config.yaml
image_size: 64
horizontal_flip: true
encoder_arch: "coatnet"
encoder_qk_norm: false
encoder_patch_size: [4, 4]
fusion_encoder_norm: "rmsnorm"
fusion_encoder_activation: "silu"
fusion_encoder_qk_norm: true
fusion_encoder_parallel_block: false
shampoo_beta: 0.95
eps: 1e-08
adamw_lr_other_params: 0.0017
batch_size: 512
warmup_steps: 330
adamw_weight_decay_other_params: 0
Rows from block 3 of the fusion encoder of a small model that answers yes/no questions on an image's attributes, named by matrix and row number. Rows with one number belong to one neuron. Each number is 128 + 32 x the weight over its row's rms, rounded and kept within 0 to 255. All counts start at 0. Numbers have three digits each.
After each neuron's rows are labels from the 100 texts, of 14848, where the neuron reaches its highest value: "fires on" is the input token at the peak. Only what is clearly more common there than usual is listed. The data: views of escape-time and Newton fractals.
# fc1: MLP up (fusion_encoder.blocks.3.mlp.fc1.weight, 1280x320), inputs 160-319
# fc2: MLP down (fusion_encoder.blocks.3.mlp.fc2.weight, 320x1280, transposed), outputs 160-319

fc1.67:113143098105101188143143155173158162125144065095154168160116130175099147079169136120059090144169147100165147122105116106133143115138148123132175150168138145157145113173091091013153142148106094195082137087135172121160130133138087137167108103107156137120143120114117186142122138173149123128151111135163144118115111124110093118107141105057126149138107119117166134111175157119126175096221138173134122150152107126153172162124159151163111164085141166128142106156141207070133091113105122
fc2.67:106107127098178089108089090076118106133157195150132102081174150129155090117100138085171149144077132154118108147137078160071140146125144133082057118129129103061092117154107114160089105098141212066122120211071132120070193127117169138159138121158078142141174074147132096124137110100116148113108139111116158139165121128137184140132135090140124124132086157123092153170077123104129116117052107093086113118138105145096122121098139133125184106202123104160138140130133088178090109153135096
fires on: "Mandelbrot set"; "close-up"; "burning ship"

fc1.103:097131117157057135109184145132072087064159171116123112115154121123162127095148135111098100100123130128105137187116121190131154182178168130127165113177158146150144153071062152138161139181099093084143110125147074147052132145195109144050189139123154146148144117113115129149085128069109094083109161116134158121113123158180110130080142069101158116143080129134110144105146122161118125095128115115167096174178151097177141106102100015080130140103109174152099130112155102158108152183166168
fc2.103:134117125143151129152092133113137121150138116127120163208094121152127133181099127153132174152113138114132173139148107071150122114070061075151116165101135163129128148126123143158141112084236142133104155143119175135152138105126060138241103147125085138149143170192156112072183149132180164140148048113132056126149162120184141190127113163145101130112124136126148125115088104139105131164134186114110162079095116145133149125124144159184106104139195141046173108111085136082175110081141130
fires on: "quartic Julia set"; "burning ship"; "Julia set"; "cubic Julia set"

fc1.701:150108106096087167119128084167104116082129094106119124087145149140098116092153168093133148081094169146141117104153059120152176144114177164121134152088144179153087159088125109156070137116124106123188135112060140144082168142175118160123186103145163129111134159099083155115096136120107148115149152150111126126113149132090102109082139093097142158133118145120135083155126151139154132102166146144201124218180151169135128131153143117081182128195115153136139153165111134118126141162153175
fc2.701:089137128197126108156134143134138141125139153122123127195133086100141159162107114158101142199147126098117105148044225119140154117126102080173173101153143133155086069179124136102186179087116128107113100118182114130161135083097042123148114145117119130153155146158174132124145110125178142133082065135170109121172172155188159153129102136123120170050105125170152140066133129098116150169133127062101102083084107123159153117122149175192112179108181095064167146162096146109145134099060117
fires on: "sine Julia set"; "close-up"; "quartic Julia set"

fc1.328:161125146091174088139089144129183136111164120152183112177100107107121133120106093141129128094158160041136137089070138117132169047177103145144118147132126128119081138148147119097106208080160146187082124153085156136168110149118120125170026105098137156111095146121157171142142124150108164189133107151183089157149170112081100084118089144160134140090147149160122155138127120133136128137118117157079185136119096128094163141121103168138120104109147096113097091115137146095175158157079169
fc2.328:104118143131135142119147130100120125159073142143107138124149152138159109120157121102142175169081101182112105111169097133110091222109172097125093037119138079129121089122110127136140096097099138102201132188188159116114132144096162122125173121140125093208132058125104141125148147153144116076159148167100165108160095118111125152146118119098125129124133093068106141131103124109131105108133112129131095142137081162177123120107138119164189163114136123138143140159129118214107081104154136
fires on: "close-up"

fc1.197:097127111166077147145172140130099068084154161095123114127164139146117121136190138089087097113130154137126099197166101148145114163101135154121163142122146199119103167115081142182132094197091151063080113078118116139089139167156090132055178120106159145136198127102086117114089127097106069062114192111089150112150132127141129164095168076151154145130056121125111137114129127139114132101142138143195095142150171168218127120074127033076116087150103216173114133127112134129098109192118105
fc2.197:126138124146150160125157126155105126137137112140136162151082122169148112144105133163131187163111138104108146120069142095141172125094082120149108140152159123155132122122088139080155135061191092119155126150161168125190160067113089147234110164186081108136102137167139141106173137131182229133095041142136051124099142155150119135090118129125096145110163140160161121125133163137121140169126182083101143097124102128105158108172098152212122174117157111046174153109089123084162122104169168
fires on: "quartic Julia set"; "cubic Julia set"

fc1.614:063123088122120100132114110105117149114172085149160149120120162135125098107156114091079103136150147116119141122151132144107140083116119128142119152113164184087117139175138121143147134114165108143136133098132180133159148157159170085112146131090141136058163081110108101195136126111073155127123144098121165157163172107077040135124083142120105183159086115090159151106116153107175127095165137124125177164160090104128143105116159141097159125166092149085138092138114138105144116105175136
fc2.614:189143193117113141114125129156126094074095156113090141125137088093144122158073120125189143169111122144153151144067105088157132125127156120142179086164122058200111104138102122090149187157112141168125100163125110110082151110080085152127140165151101127156118177119134166068123117126175135166110105150119120074108162127185164119134188110128168157056176106173145120103102124111129162188107112108099068088132175126103157150153118116135135155110190093157115143160113115146115132155072151
fires on: "close-up"; "dark"

fc1.375:200146156119216122126089119117144195134120141102164136107154100140142130172147079131147125120111174132120084105061160145151123119133139122127077101099099129118135090148141108140117174121155151177160155140094117132153099137061188070175060130090079149067097134088157122153140136128109128183240102168171104179139113132100121134185038188152158123126170104140134151161155128111112171118115097147083159098100131107110151178121105157147120188095125107127110125113111148118118105142091153
fc2.375:131140094119104128123168117108109145151095120192154143159153179121130136123132128206117124132128164127170150162112105145075148163184091126133172139126149137133154128074110152113175117108104117104115151123218144139149150139144130153014111145151171095215141146093123138120087149108103129103067138168118134123119144128108107069094134148106114172129131160106201126158151118128150088108191188158173122109141085115173101108118140129146180132096106074130057151172197102152090102118124104
fires on: "Newton basins of five roots"; "burning ship"

fc1.486:181098135156122108166140110126077071078130128084165087146125104132151085145169186151184172112141082145179149065126176128119128110171132133146106143109156074141075140149083176163114163126150087124092117077160118135158099197181103152100135174072144117143169135168125113139156149131173074155168168098081190107116118095134100139143103161108107113077108095149159096128117057142136149172122131155131107171115101176215134124183053103145083104140160132158135129128168158151120202197048119
fc2.486:096107138155144172077108138151150155166113133126125146135102153086123159157099021113095134181130158105102127146119109117114133088061153095104123149126112167128157127064136093098182070116070182141161139126177166110104158075106103108149091126151161152173127127151133103129122112141143123105100079155138068135158154173138163121107153136119115130167125125109134174098153199147073107153165118133125171073123110134134103124096176142123146144102142168096128101131134103088183020099170137
fires on: "Newton basins of five roots"; "quartic Julia set"

fc1.442:108146108152157104137081181153112166081122067136138151138155122121158153125089131124132137061208153054138101121093150110129203049170094109117079096098105167160092117165135113136138092045152123135091083082124163134205127174139074111127093174125140171138167145110132103126145135181158099161138170077143115166123148125086089175102095162104100150113135142139206110105152071151103155123142170109099113114066066139170111111137115131161096141149164148163202133144159158119161151150126110
fc2.442:153074156101119153090147104082176075160150146150119108151092160138120086111109128106129125117070099160163170109129111116097023200091173120130130156177146074137171169118102128108139144188113156133146146180171134081078129062090197102144099133117126115125120062138094123113129091069116111102106090117125140096159119116130093120149123111151163099160094119120112171172135156135151096167166091201154167173164201207102139120142139105094156071140121098091044101132150082119136086104079161
fires on: "Newton basins of five roots"; "grey"

fc1.724:148084132150190139149087147131092177113097096086147107102126087078159145133119128176193141035119094100189102137142133101119102103163146060113088149139144125092113150167099171094111084186139109218126127123109169078133076149065138123130104153078167111128186106183153133129117181137115127156119155074216154161114154134136063145120110134088108129146090165170145123157131104167111118176124169133126202126141093133181152138142158151099105128092171145158135130143164097171118210178077189
fc2.724:120113108165110123114166129181150089116103131169114130103170127133146083121126151145079115201121165125149137144088146146106127142138179145086136091165143159143124081075094123151114219084086150064135086156164138147156151147189157177138108135175161147128136165057147103142168055152159101098100149182087115148121142114075131125114115109165160141130155154099140136126180139088158146148166134135124112101113154145127086107098150101133178102152147132134156098144087201042130052105182065
fires on: "Newton basins of three roots"; "cubic Julia set"

fc1.648:082102110135105107130152104142097110053143178111144048109153149113202127145116130135058141098111150087074098137117179133125119134140125076150136106125095166086100126050054162145113197189164114135113119141149091132105085174167139140089123106112162117160167116171138164127024176099110061104109183134194142129140190116135091144130132098079127129081077152131129149155119084120080162099169106138151132192109095104154156125173139108112137111120174132154112129099145095129108153188160108
fc2.648:176131143146116108135102163120125139169109079139127184173083091126096148159144133162143163194131087133143161146094095081134148129094072071123125160141139140158122084081164158118188082095146107098189141113145158134169119100178083147161116136135172169144091184115165095092218118094184177119106070149114051139083117129134169105118080146151124119171152114113148151091133171150112090160128136087079161099085113141143130130103146115158118128123128155049166104129107186095151066116141155
fires on: "sine Julia set"; "quartic Julia set"

fc1.756:130181122140091167144136174099121158093123061125131141152107110130147160130101159145136109134151066062150192093122146151112157138181123099149081164162117117110166103070128134081156169106165127188169061121121167125163125090086094091189081104141084114108099193173120123159157144135120111139179113170103098159064161107118162087107138142111110110140168104133196120156103118114128156132218186132074173144107106103101143150123120153115114132145155093097117108161095204113154061101137142
fc2.756:160092117119165076119150110140157148173175135101121157109144129132177126089169119098115143125087147150090094159134106147133124109066122205094127124110119109144090117155138148118095066177144152101093178139110064123132124151142229147145179167082129135187149038133090125103123118132110171105075157102149139159157053113096122102131074144165165104196098183094146133112187197145106117085086106135125114104160172187142091101153130136161131121134115134114132122109180064182107149135145086
fires on: "Newton basins of five roots"; "Mandelbrot set"; "burning ship"

fc1.41:181142132138202151142109122114151172123118151107147149102147079178136146155187086144143110112116183130115087095047155144132104147120110116120082103094111145115151100135124127120106145173142162192165133118090101124162121124039184088183096122087080151052108159091144122150139139100121149177248119183187101171132094119106122139176067172142155126118166089147133139177145145091101182108157119144076173119103149130122143176119110164157137197129116130139107130105093116118112088152094142
fc2.41:124134113114111106138174113116107139139097130195136138167159193128149130125117162189095105145107162144193159147137089148105150152215078135123162131128164150110138145098128141106187100087113114082110149125200139134161161137145120128008112147147177094228136130119127111133089147120098152069079086179132131134122137141117119050090127128100135167138128158109184121158168122113164064119164202141170116092148088137159109130104116126113169114106119085142107142170200096146100090097121083
fires on: "Mandelbrot set"; "Newton basins of three roots"; "burning ship"

fc1.176:162130161114142081125131119117101111163104106158142050130143138087107137138116134155140131139138162143109140074126135082121133057171071171121128114089150139093152132191149167144146177069087120179158107110163130161142101116164170138165038112131143088115122135144172131187094097172148117173172138094097143095127184127187106101128146090143104125092105177132101125156150094137138148110088137190149152175102085155127120186165126155101133112096098081153080149113140168076124133164100105
fc2.176:106104154158083162085103129135135128130112145081147166194086166116131129173172107129108157146110105129122102184129088141141146169154205083155146180155131116150111095104131119127095107177166157096138107134168147105108156151117120156113113139111156099117126130082122138091145127146172157162105097128183129111172105102084135082112098127116162130156120113144178145088115153138093134155135136116082135151161139206158097097151140135195148149117118135031150160139088097142110138161131133
fires on: "vivid"; "pastel"

fc1.531:078130145141082181098135157137130127111126160111106153122137108121145169090095133112076109143100105121111134181138135150122164189153160104128154115144121146129141149104089104111122106190107092105111099160162061176104131121183115122118190119127164149173154137123130164103131147106122121081043167162162118142154105159167109120050123113093126108161081170119125154096124140140094113084129111108189100146133183067143137126090175121104162114135125167122127182140161084124085137101202140
fc2.531:128121094135155106172137110106177064138150116158086150168130104112103116172142116180154122074135152132135120135154099097155122088173084132124069131131161143114124131141115152183156132095179130116134162113049140075121092098137115120242120110127051149007148132138141095146164097124165154164208071056123109095110144119179119255160131095159118093117121114124087133153087099135141131162107165112091145125082111122052114137114129117112099082106162172130183065108097169118175136124096088
fires on: "dark"; "vivid"; "grey"

fc1.580:169148118111057168091083161111086112070156138139074080141135132175108149120145108133110114120129142149102069125124168151163175149159180091137122153134156137137149165129097071126131191143148128091131101175195087106091128072149109171110145097104110088160130146159114145138137128080093087179152182134141101114156151135070167122105113166116112161096092137099132174110120142137173112108141083117127061177112120127126170081148126082077206090215095099112105140135101160162143196140131149
fc2.580:091142160176188131130127109170135136198140128127136204115093089069087103154063097165118170167160123114154197176092131090126103105086076142121169157094110108137097089103116153122142058131141112192122178070137132124159119149137108108121121161114117174138097121145140121148143162149190201087137093146155133099102138144183148116121140125115168109136175114134132119116136089127111137109116142095136159117101126094164098123130144123150082205043151155089173126089131074085166094114134109
fires on: "Newton basins of five roots"; "Mandelbrot set"

fc1.696:141146114122114116172062130116151153074129069130142088139126111116094150071115143124099101143130095083161151131090124119080144112154111136137129159102086143096128127112157124076131197098160100144107113130143140141176132122169123140185079093125104153101133109097089105079121122105129166142102130140169114154102169127095045057078112114103084161148142190166166158153142137113105141044174185163111133196105090088076143152115157168126147169176116089066114133095134114058158111134170172
fc2.696:125152133151114135128198140098138091140169180120099140155149136136165144160171121131160194125124163159092159113194076148125131144154185106152092111196154111143132118152127152132075043126126104138181125149123133090049150139100175124144154113144132133206094111145145174146092165165118094110144117094138148106197103117122147207199102145119116111096097085069098164112096122102124166185131068144166124121181145224092116109155172142123149090078143141144138169158127120210113120160138097
fires on: "dark"; "cool"; "grey"

fc1.405:084143144148069108102159181132098084082152177081096123105139164109114134121105100104086103129116130165126071163147142121166146136121169134128126096152111153160089169146115127187092113150117120057121101102110109128076142196130094157069196125158174128126198152101100121091107132117108071124116179115094165116117156145140156162124102107133162158143117121077143146087161150164135123134092113152148114119135200143205119130107104019138127057083120169174096140161105112135140151205148165
fc2.405:127094149127177181137090100141143133146105101150166120182096092160086107121094134176175162116155136120099164118104140084108137136043081084143182183096185141123154143083109148105150116096193153156175153139152141118128145070167081088184102189102087113154066151173155161156154119090156194124086062148124029118190127123173174137088151150135085100100117103137107140111072132127122131143174123082144143115159120112139144084182169162123107178166113124047174131109140122089156083089135120
fires on: "sine Julia set"; "quartic Julia set"; "vivid"

fc1.429:150100083067092178114161149100120138125095162124116145101161149133089101076177123102136119133151162126157132147109091146101174175137179158141142133161133171130127132140079121128091148136114139147114093120104117159043146116146153153119171082109122150115132085071058121087098146081107140119030185131100125134176118157137127090106131114041106188108119136121120103128081162096129133034181179129128133139147146137119147099127146101131168125192148141075070192146160125135109110133126161
fc2.429:063169158176175117164107159124142095103139088121133140112119050114129165183066114152107159127105166180073113113136163152136146099133091123144135112141102096115167097160128130111157145109168089122179113134128127112166150101126081112166110136145093149150117171152185164153145124163185142164203066087165127077088151121122111148139107106134147099082090109122112114098170075153106175209073097111161099108100120134070110144120160135129095159089131148169219084094103130101157156153123098
fires on: "vivid"; "dark"; "grey"

fc1.481:089135092107088179139182141131123078070147168074113095116179146133157144109127108096028090074142121157113106185133140114184164194106148131127142138127116187114091171094068113184096106165085153086101099117127080137100146157147094115042164124133160113118185139137132153103064120109117080067078164104112131112123144124167138149073133088122130167112055126148099136125146127166095095102178112120197109156146158150211129150130148053116150116154142183167097146122099105111126122136170140
fc2.481:126122133176120092159112122136086123127113117156112179144105111127120108183124159192172186189114151111111141115073155125104127106118058078129145143149164130144158110110113179106178140102199106111175121127123171149162123123179076158220118165146130142121089175146138100091190131097178181176103038142118072149126122145150135164118109135139135134103141106139169132122089122128114182203099170090096158085107092081116144086121121143166125126105154122086212104129114151081140094133124130
fires on: "quartic Julia set"; "Julia set"

fc1.438:157175151142143124160143160151130074085098110133168120071155153072168079130104147159111126091104061147113125095114165109107135126158173114174102124122110097114164106084107179104155167146151074150143134156131117189080085150111125105067127105158158100144168136170110144136065155109150061132107122101161179080073183141187121140142147101086133117112099132139128100149116081162118142123154141089124127207169062125153122148206141089110123122113176169120059155122157140115138125152141141
fc2.438:121091088130086054160101152144098155136116089087099124171087108113116175183133158103178136132146155094121145152110122163121124106102067059092117141168126176133087104081145139172115090115135165091169113100152135097182119134200112184182103150108175161130132186141183071082176116143159184121119103118101052185126121121097153141100082150181140120157115132134122123077176170130097137155151112117096142033068105095174127096107158169131109108147149097081178095113104162114142076142113136
fires on: "sine Julia set"; "Newton basins of three roots"

fc1.498:084140158109089124133149163156096072097128196127099117108161150138123105160136124136068174094109143132124047162133144085158153125106118138118110074148127163168091152124089174156090129177170128098050176085104117140149123149146082130086177116141162127124165148123132147097084132123069084054137176108135104127093105116135179159175097102198149127135113138145152112089163086147139137118076108112153107099178195160201128136094101047121137098117137164208145098151106143110121149202125140
fc2.498:136106151172139150127114124096131145173163089103173122144103110120119106113075137135158117177140124140119197122086128082122134149125108065135167198163159138107148100134144130088136125088118117094212126166176139118130146114156124114123111143127086137124092190129175073133181111103202192177117068180151090160175166141162131140072140151129099148101134114132141144118066186128094106158155149094108130115112088116140180113160117149145104179153157140051175139107128145115154114093155095
fires on: "sine Julia set"; "quartic Julia set"

fc1.401:071104144144184101135109099140073111133123112124166093127132099112163127151153145131180139069156105084091098138174170156142133086184143100172083111156211121178082191167117172150097057146136137146094132142146147089170142162106136148103132153079179149146180115105166132182121122107120118124152161060142156161139104083054087202104132130078178143126086178131163138137161066161129115161080110123141177152162149123183135117095113101092116149117146162177170111143136158158131200175046135
fc2.401:255105123128094117086142137151172153133122123123090151118137174118141105095099112141114110199144178126202162123066100052102145146080132118052151137108104143118155091097109091105184208070120161146132141133149124120099113092109132112103109123222164131145120109129102096110130135114183121104104135229112120179160161187130107119146139163200112108128134123144132128119108163109159112130180178164133098134091125153176118141167125102155135146152123118124081145161112200075133056109173157
fires on: "Mandelbrot set"; "Newton basins of five roots"

fc1.631:148146115161169107130146121149107084033142129123171082095139113065173109129088132178072141092164122138090095111117163101070129141139168136143142119118114121121116126099079140177139127142118118135095119135134136120102119232176152160108126121101161112151190099167125097148079189080142061115114187096152186085129180100150102134132142081057122155111094133138185109131157092112106170072169140140122133200121101101143113119164177105113117123129156177187075113144176141137110121166145169
fc2.631:144093128139098121137090168154116144168082092099119167174105126143109170155140126135166114180111128098188131153120142136129138094062098068111106156140136156116125080084137163113158111155161120119137121097139143170140100040144108168178049119148161190128104159120181119097171075151150159109101073152127059177096138117109151136111086170121134126171112126160119183090130171134124122218134146133115151078065098176159168130134135148145142121129131138054185155122080144100154062141114143
fires on: "quartic Julia set"; "cubic Julia set"; "exponential Julia set"

fc1.705:250140098124138185120129217079165182140125130102119119083149088135084134118129170147108106115189130143166151134076093162093099122090159161097147112142121155155133085096108102115106094232118122156091086088100129076126131101151191145129160180129112093091105112111128088149110157085116150122063116130135150111150100136165146112132114102039124124105128146160156098119138096124106164076211192100131084127125131106095135134181165116136143110064142195083125126120122134062135056105106124
fc2.705:016120127151103110147111085135161097108169093164159125100097132131136117151093129118137103126079183116138105171156140138142118162160148130133074148167122156090140111187113183164097115096138092107134097131105130192155134168082109128191041088121143180133126133135135145068094102207127108174172141062186171101126156129098125165104131105157170139127096138107130157155135107126140142153097053159155156141104116210100113171071153135121130109205131104163134127101174149146165146145146117
fires on: "Newton basins of three roots"; "dark"

fc1.663:151127110133116149096153159136104099098137126163123102095141117103165128075068184117087149114095049120118138153122124154121185216198179103096145118125106118138140153099076129117183143124087051121167086160178085182087097110191103141100137111182149120170145130140107169093106161088143132103086137135142150133123134153178093091055161096070127127134104151149115142113113115131134105065156146127186106182176128078141102100141187111099175161139158117092096165162160093154102137087192150
fc2.663:127120113158118099184109154103139126128099115090083135216117077132102176202140081167142102114140184149132126146139125142123130036087069095166133135142159161122145124102159134167091129112199141095076144055100164098157093108156116151180123143082102159091157146123153083138161112137143122158177065069124071128101164153124144198136084130173090109135094154143131120105130131175104134206120145120108158066081110102114163138096133153135070081143153176086174093107113162091185128126092103
fires on: "dark"; "vivid"; "earthy"; "grey"

fc1.229:101165083113127183135112128160152152143131102200137110165125157103095121136203147163102086152144090111171151139103154101135155122144105163137120178140154195124144155178084175072167160098142068139137175083132161123183145106167149089142068129167099095084126141119091097134134082136113145063189113096121083124102158120176133106157147087146142119157157117193166127101137093151135161131133180126163100143108102119130075194149150095119101140079142106124129146132165142118174132160112141
fc2.229:140106136117080097165085128040133121144157144080164069151115096159110098113104159066118144129114182101105173178153079106115095142127171148121080142134125109139097137150137127099068107152126184101094145137152132132069152159079129167170125121069104170153148055129179135119149109109171156141092146101182165106208137102123120220133087140127156145091032147112127134116118174117111093112126118146076160122190141181147156077093102148160114120158152149066123155120072124147109105132116137
fires on: "close-up"

fc1.170:094114110134142102138183168129116142123145138160126118153110122161170085164164164078174082140107064121143165178139162193118144129062132128145117105147139146142150105116097189104106135252127151139075145136079171133146156204110161098098136101101083193089169159102137096177143100126100078138143188127144107141093154121056232115187110170155158113168160095179109146138145100172143107128140116108173187053058136120104146078149121085121092125104119132148121115130121102183118113155140139
fc2.170:148129151097119182112071083147155125157134095101141128125129117120100103071128073106141119152122140146134128101112109103111150129000105139130149111131142173151122148169144094141191120054160145147115130139120116123148124104110036133243140155143145113243060096188134160101173151115098174144063158165129115154138131121160141116087129128080148122117097140097108141127114163110110133093184138093106112150158166175163102162128095138155125146139185150088131123162119160067145087087166140
fires on: "Newton basins of three roots"; "Newton basins of five roots"

fc1.36:160127115123160128123136140111150106126104147092107134127169124171141122183220132131128121129170176159130128123174147104153080104068101162129099156124120176134118134156120151176080073168079192142089125071091160089147105177044159124075182113087152150080183114153113111138143098161137109137126142137097113080145133089098172164193129124165132151121051089119111071164166133136114154116125130180128134127118176193186124157106107129156104057136184151190092108110130167120130086147045126
fc2.36:114103156127096122081118115208090143101109116160180200083129190088133128106084133171160115150135092100140097119060164167098201128177130093100109100159163142142100136133055146112162190099149060138179113184137110156143145121145135138189022141204156094155151160145153118130081123135131172128070150183153115178125127147120092097073133123069149124155168184125177174097151148059193137202127104094109135104103074127140104105136104119100163196140094157078150160144102131115116136136181129
fires on: "Mandelbrot set"; "burning ship"; "tricorn"

fc1.589:172128174099240132142074100094182223085105131107174121109095087125123152153131097122147128082100158068109091123109111135138082092175141082124077119143130112116117094124142125059087115159158143207130130154045117106105178078062157112169093123074140141079095139094170113123145137108102146171165093146188116167140122126084102143135086153156132146117155109122112194153122127133095142106119134122067173147145117098091146173113137149123138161115171107132129082138098144117130132126095161
fc2.589:110163135140117090115155142132124108135101151137131119147207085182195093091128144148099126137131137167149118129161118129105150192201112133131171087138134132119143114151146098188168127072120109092118131111205128170159141167124139123077150161172108123253106104160133158130117182148132138081112130136154159148109122117111108086119121120070109123117152145109162091148140065097168111113168166151153098115105111148173102145113114148150174114111122125139129158174140144133100131119152091
fires on: "Mandelbrot set"; "tricorn"

fc1.549:192100089086125140120144137145110130073127068128141165162111144103115158125170141137139090084143129129187106089125120167114156134158177134127137194111160157120055150128102105073085143142173113137115137089103112111061165113104099164106173147101090142103145152094096119143108138095116105178181153121108091121114124089093129122105110127104083165157051125138128121165141112143125158154200142137108090176104111156184190118185091134091090116166144093110134166106112220170169141129109177
fc2.549:073125171199117146090130120128165139174141160125121182116170075107138079095089113139109211201123131136100195179096161073116088129114101138090095112145126099131151066151109167158147138118115139151139157177167172141179127171128116107151121148145143142177118116210128134086151147157153177061077127131208175170147096174157183141147130115108144112125186146110140111101165127102119130124113132083146155078096125100119088109084116079184127142086181161122160098136120026063159074096112062
fires on: "Mandelbrot set"; "Newton basins of five roots"

fc1.638:191085086154102179108163168117122104138109165161129169071168163157100139103159214132144108131139178133163087163128096157131097143090163163121176087076117174120106094125113149171118135182085127100068100111113135139095162093154114148082253142172114135115175132108074128092111135117172099102156126140096144080142135109142123150154149100122180161099132092121153112114112125123133152076149100123147070154119176130181101115151109068151164134101120163157134172115113139113109150119107121
fc2.638:082146129113115164108114128142139109136103122116133099174093057098110088181069067144131170136131124157088183131102183090135183146115087123138133146190158128148140170142115126056118119094148103125152128105187122131156127105089116106119000118113113145130122149164186116173147129145128158121155083108160094095119181171119141107107130120059092122125115132172127127141153101134128165155105138139145144113138108135072175113099112164118109151194140157054147120077112084105141119086149137
fires on: "Newton basins of five roots"; "quartic Julia set"; "burning ship"; "cubic Julia set"

fc1.251:054109212130176116132127106118087109111125119153075128115104127162162130184132078188146144149146136122138147068151107140151074141141113102135127169114177166073157121142123133138174177134117120153121140152146144138151128170096167089135056111094107156144104170168140130206177071180066097167186129139113129145128197108114125146163114114157142100138107115113128097177080137126165148159123124176096217100126146168119149118094127169092145066167137127133111116132070105159171122160085129
fc2.251:184140106111086130101109155130124147167152164154157131132143160095093079077168161092169083132105126085146061183093163069125180089086165147098135098104135091167054105117119145150141099138096124117082124117071131108097153067156132181117220178137149079158162111108119113098134141119146186083158153159128150144139117131140156087097135178133160174121170131091151181094173138134133083127122169062113075130087119115158139099126114074189097197074108139125164136130168156107073141077160153
fires on: "close-up"

fc1.732:148128157166148125121106143061139171165107101118158127114115148132176114216171146109186123187128176112124138111118152127092091128166133116124099090189118130154174115119076152124146120141126163121111127143104184053150094101149133089104134115067086124117161109175122136173115050139150119113067113113104151090153173128122168144138157165158131115102119145137115141103109070094108109132120103139126169116112126111107132120147110125104097128095151160094177132150096177153104083129071085
fc2.732:173164098112131125079134133203129094125156142103126149092147079117141153060104084150120128122146092143140120163109088121143150139099117183098070150073093100143143086135138120146121111143145121130127130117135088206148149138060202103173112143195129154185113092108101136120153188156125173128151152135135113151084071122100068090112106103139161139193147136127180164183190158146175127146134151157120109129145106177125084182130128107188141144163067122167097131124184090110170164129212163
fires on: "sine Julia set"; "Newton basins of three roots"; "exponential Julia set"

fc1.739:144080109090121115151052145124200173095162124125165044178080097144097163103130100132117103128141123087132134114085134128117160096174110130133098162131126130122125148150136121096123197096131174168149102109112152106155143150127108134179071084101110171060105131082159111128118121110106141125119145153189103169188156096054105085085105131139085191125119156153122126149163165095122131064125137166116136184097093095128179152096155157128132145164142121095117109117106096106146139138125160
fc2.739:144200168208164138138201117109107071119110108138084193149162132127163094127164134137114163153111136179132138121157064142097118158167137121151113087152117113112111090128107140124114114122175084140189126179123122136094100135079160096102126129148116111199117099139087194128129155140160123118130119108119158104116076102138152181180111122100164085116179108116124142104077068124150108180132101117124091151162104162125096125123155102144173087062138124163153154122095137177105116138148128
fires on: "close-up"

fc1.425:107118114088117151056101091130091109137154133079143117125156139108073117114133149141138133085109139114165090097149132088160188125156155117162103172145152142149106169149146127172064094121123105144121138051127135143120098151122074178108178086107125146116091134139116163095137172166111113129149147122134102118149087105157122131112142104100126150106119112130164100130141162129114174124115160129120113159191148181193116147146108107114156079171143098132102141157148164129109141148036169
fc2.425:138144141162166114145155115188143092085136117134138138120110154092168134154135119147102111158155155116097131181074159183143125095121124113085151106114128163140118107133106145096157192106150178106140124146176063083119142135144145079093088155155159132119180143111161065132122116098191163140129091126144145170134175165123149135126161136141167152106141148132164127100111162115160127122144128119137117113098083081152145124134134114109090166097180185084177091102135144121187147151169122
fires on: "sine Julia set"; "Julia set"; "Mandelbrot set"

fc1.168:127148123096099161124087125130134170077146070133107107158074142114123113100159091106133130109131088121126157109135120160176201171185167112130111158124116146089163142158080129061149157073152113205205131138112132123113113108162132132133070079158108116118099152140116156115136143154106103138087089145142044132135156144109139106088122151097082121173093133098107142124134176133155190127204156078114126180131071139130147134171142120095188172153140085089130156158124147144143133082186158
fc2.168:100134155143145025199155164121099087138154133166085139124143047098131160127076179110105125145168163142100118123115116128102104068099125179118140094132141066170116079122128112157090132184160139114086102103109060090094110130122114129183178166082120165112120134147113110126116143129176180115165134123116220097143074093180142138143130101146141134083171156151116102090131093129106103119037113120090131105102159059160093103115125155143107079101139153174152138104110141103095095140082083
fires on: "close-up"; "dark"; "grey"

fc1.672:192111120125096193118117139112114161094125145169139105113112095137161144202111092128142145077156163112156138138093081113131164153115102105141145112179124181123134091073041194108098173178130097189126117128115159101152133101092138122141100178088092104079114155145150139125092124114152130101115119144158109179144117105104119075122145170099148087068091147207119102072051030145167150160176172128107162144097115094104145116169133106124111176112218171097172134121115146098087132147110113
fc2.672:076131095195131102101160145103166124167102088131121129094121106132132131094125130131137111203102094151152139140124179139096090164153139108110086142106112124131158058184142138167157072092103132062145127144127137160191071142096128122154106126145166172177114103108094125132165133144170115154168121096171143133098138159141135114138087108126157155219148128078175163216232161141117135154097111134123127116118119195112127159101121117170168094131088121146094140096155159103166119091187123
fires on: "Newton basins of five roots"; "burning ship"